Rows from block 6 of a small image embedding model, named by matrix and row number. Rows with one number belong to one neuron. Each number is 128 + 24 x the weight over its row's rms, rounded and kept within 0 to 255. All counts start at 0.
After each neuron's rows are labels from the 100 images, of 14848, where the neuron reaches its highest value: "lies over" is the class under the peak. Only what is clearly more common there than usual is listed. The data: drawn human figures in many poses. In brackets: how many of the 100.
# fc1: MLP up (model.blocks.6.mlp.fc1.weight, 576x192), inputs 0-95
# fc2: MLP down (model.blocks.6.mlp.fc2.weight, 192x576, transposed), outputs 0-95

fc1.154 [139 135 126  89 132 109 119 123 155 145 132 112 136 146 141 129 140 140 171  97  94 137 137 122 153 144 101 121 155 133 157 163 152 132 138 108 124 123 131 163 167 135 130 120 171 163 118 123 130 150 162  83 143 137 136  92 160 163 178 130 129 140  96 171 121 171 115 153 149 133 133  93 152  90 106 123 145 175 146 129 112 112 135  97  88 126 132 138 123 137 148 129 106 161 116 122]
fc2.154 [126 117 105 146 118 130 103 133 118 132 152 101 128 193 106 141 126 129 179 111 131 150 112 150 118 116 169 132 187  95  94  92 175 127 142 147 175 139  74 154  59  89 129  84 137 137 124 120 132 118 124 106 105 116 123 110 102 140  94 164 140 132 132 136 196 101 167 104 124 167  85 144 179 101 121 142 131 133 111 121 116 124 140 137 130 142 120 128 150 121 134 145 112 151 108 125]
lies over: leg (27)

fc1.29 [183 120 123  97  78 129 133 135 121 158 117  91 120 137 115 109 144 120 137 139 148 157 153 111 134  92 128 147 115  78 121 117 162  97 100 142 163 110  90 153 126 129 121 143 175  90 111 131 144 166 131  74 153 120 135 120 124 114 126  97 148  96 125 159 163 122 128  91 140 139 153  94 159 120 123 154 167 130  75 121 123 155 116 140 133 111 114 103 134  63  97 104  69 122 112 139]
fc2.29 [138 156 138 174 143 115 114 142 156 131 117 184 106  92 157  78 117 108 115 116 145  97 141 143 107 151  94 141 113 125 154 146  96 189 114 132  69 191 176 102 147 136 155 127 106 104 155 126 130 131 106 188 133 127 150 185 143 119 158 107  98 111 146 109 128 139 129 143 172 122 132 143  92 131 133 138 148 116 119 186 139 118 119 136 143 117 131 113 140 101 122 140 137  89  96 147]
lies over: torso (27); leg (25)

fc1.500 [110 130 165  95 107 151 154 124 119 153 136 104 136 135 139 104 122 149 111 127  61 118 178 119 131 136 138 142 121 131 103 146 124  86 118 132 114 112 114 141 129  67 148 146 170 101 129 135 145 141 163 135 123 158  80 134 153 147 130 175 157 150 122 161 136 114 104 148 110 130 160  66 140 149 134 108 123  72 111 109 124 124 136 138  61 119 142 114  93 118 136 112 147 146 171 139]
fc2.500 [126 145 143 164 115 110 129 154 123 132  95  76 132 130 149  95 169 180 127  47 158 123 198 132 122 160 106 125 122 137 145 163 130 127 109  96  95 142 131 131 124 115 103 101 149 177 163 105 153 168 103 133 138 143  96 119 147 117 146 149 131 141 112 140 117 139 135 185 152 112 131 129 140  93 104 127 103 168 135  85 126 136 132  80 120 142 126 131 107 123 109 110  94 171 130 129]
lies over: leg (34)

fc1.99 [133 128 110 104 150 157 111 110 118 122 110 145 108 131 106 105 104 176 110 145 125 148 105 174 176 119 136 136 114 145 126 148 111  88 149 127 128 116 131 132 105 138  99 133 128 114 126 135 131 151 124  75 101 132 116 142 148 161 154 172 128 108 167 144 136 120 151 130 114 136 111  97 183  70 152 119 151 156 143 129  94  64 111 119 131 108 129 118 125 167 166 171 125  85 130 112]
fc2.99 [116 151 165  94 110  74 158 132  89 152 139 123 133 128 135 130 125 120 121 121 116 157 117 115 120 139 168 118  99  85 106 126 169  83 123 119 124 132 111 159 124 125 120  93 144 134  87 131 162  82 143 128 136 140 140  98 107 112 116 151 140 130  89 116 142 151 116 107 124 116 120 155 134 132 141 114 116 146  94 131 143 182 130 117 116 133 127 136 127 123 120 153 122 150 137 138]
lies over: leg (41)

fc1.157 [132  89  91 171 124 141 134 123 135  94 109 160 129 151 117 133 172 175  87 141 123 108 149 154 175 139 117 102 114 165 138 166  96 136 155 110 113 156 154 114 134 107  85 144 102 146 167 129 129 161 163 155 117 109 111 122 104 124 127 176 111 124 155 160 106  94 166 118 118 131 148 122 175 120 121 127 109 133 172 117 102  83 127 114 134 104 109 134 124 161 141 113 134 130 126  93]
fc2.157 [135 148 163 126 117  67 161 166 101 156 121 121 131 138 143 128  97 108 168 104 141 141 137 124 102 157 157 140 107 101 104 114 155 118 125 110 122 147 111 146 135 156 117  76 178 145  77 121 164  81 126 148 156 151 155 134  96 115 145 124 126 131  89  92 164 171 118 125 149 128  94 154 108 143 155 145 131 140  86 132 147 177 116 117 136 140 133 108 131  88 122 138 120 143 105 139]
lies over: leg (37)

fc1.473 [127 107 122 133  99 141 139 118 133 151 120 136 129  94 116 167 137  86 134 186 191 121 130 121 110 145 118 134 127 127 120 102  99 115 119 130 154 110 131  95 125 145 133 168 139 130 170 145 109 115 139 156 130 104 135 135 113 119 156  92 121 122 119 117 110 141 138 120 112 127 137 134 121 174 106 138 121  96 138  86 129 136 128 145 188 115 102 119 103  92  92  70 123 107 107 112]
fc2.473 [120 133 150 122 143 139 155 162 132 118 134 141 130 117 119 107 123 138  92 162 113 119 116 113 116 168 126 143  94 173  88 140  75 133 157 105 117 119 156 106 180 108 145 112  91 159 160 155 135 106 130 157 144 155 126 139 123 151 138 147 121 131 136  88  97 144 145 147 112 111 112 179 116 150 160 133 124 122 137 116 133 119 113 109 138 135 125 110 135 134 148 153 125 135 128  93]
lies over: torso (34)

fc1.498 [125 110 130 122 133 153 128 131 154 119 166 149 110 104 130 161 126 143 104 217 139 124 101 129  94 119 157 133 153 121  99 109 111 114 144 145 165 108 150  99 122 127 161 111  88 119 183 124  97  84 138 153 112 117 107 118 106 117  98 137 112 115 157 119 115 140 190 126 103 140 116 183 120 167 125 131  74 119 131  86 116 116 126 175 151 124 118 129 129 117 142  84 157 116  92 106]
fc2.498 [117 128 135 107 126 146 140 112 106 124 148 115 149 116 111 132 144 134 133 134  99 142 114 110 142 139 152 112 112 209 102 134  83 102 132 134 138  96 140 102 168 137 111 126 129 128 123 166 110 126 153 122 119 137  99 129 136 145 122 147 127 150 119 125 101 127 140 139 110 111 140 120 117 141 133 122 106 120 161  90 119 132 129 119 118 131 130 136 107 152 137 146 136 156 157  95]
lies over: torso (40)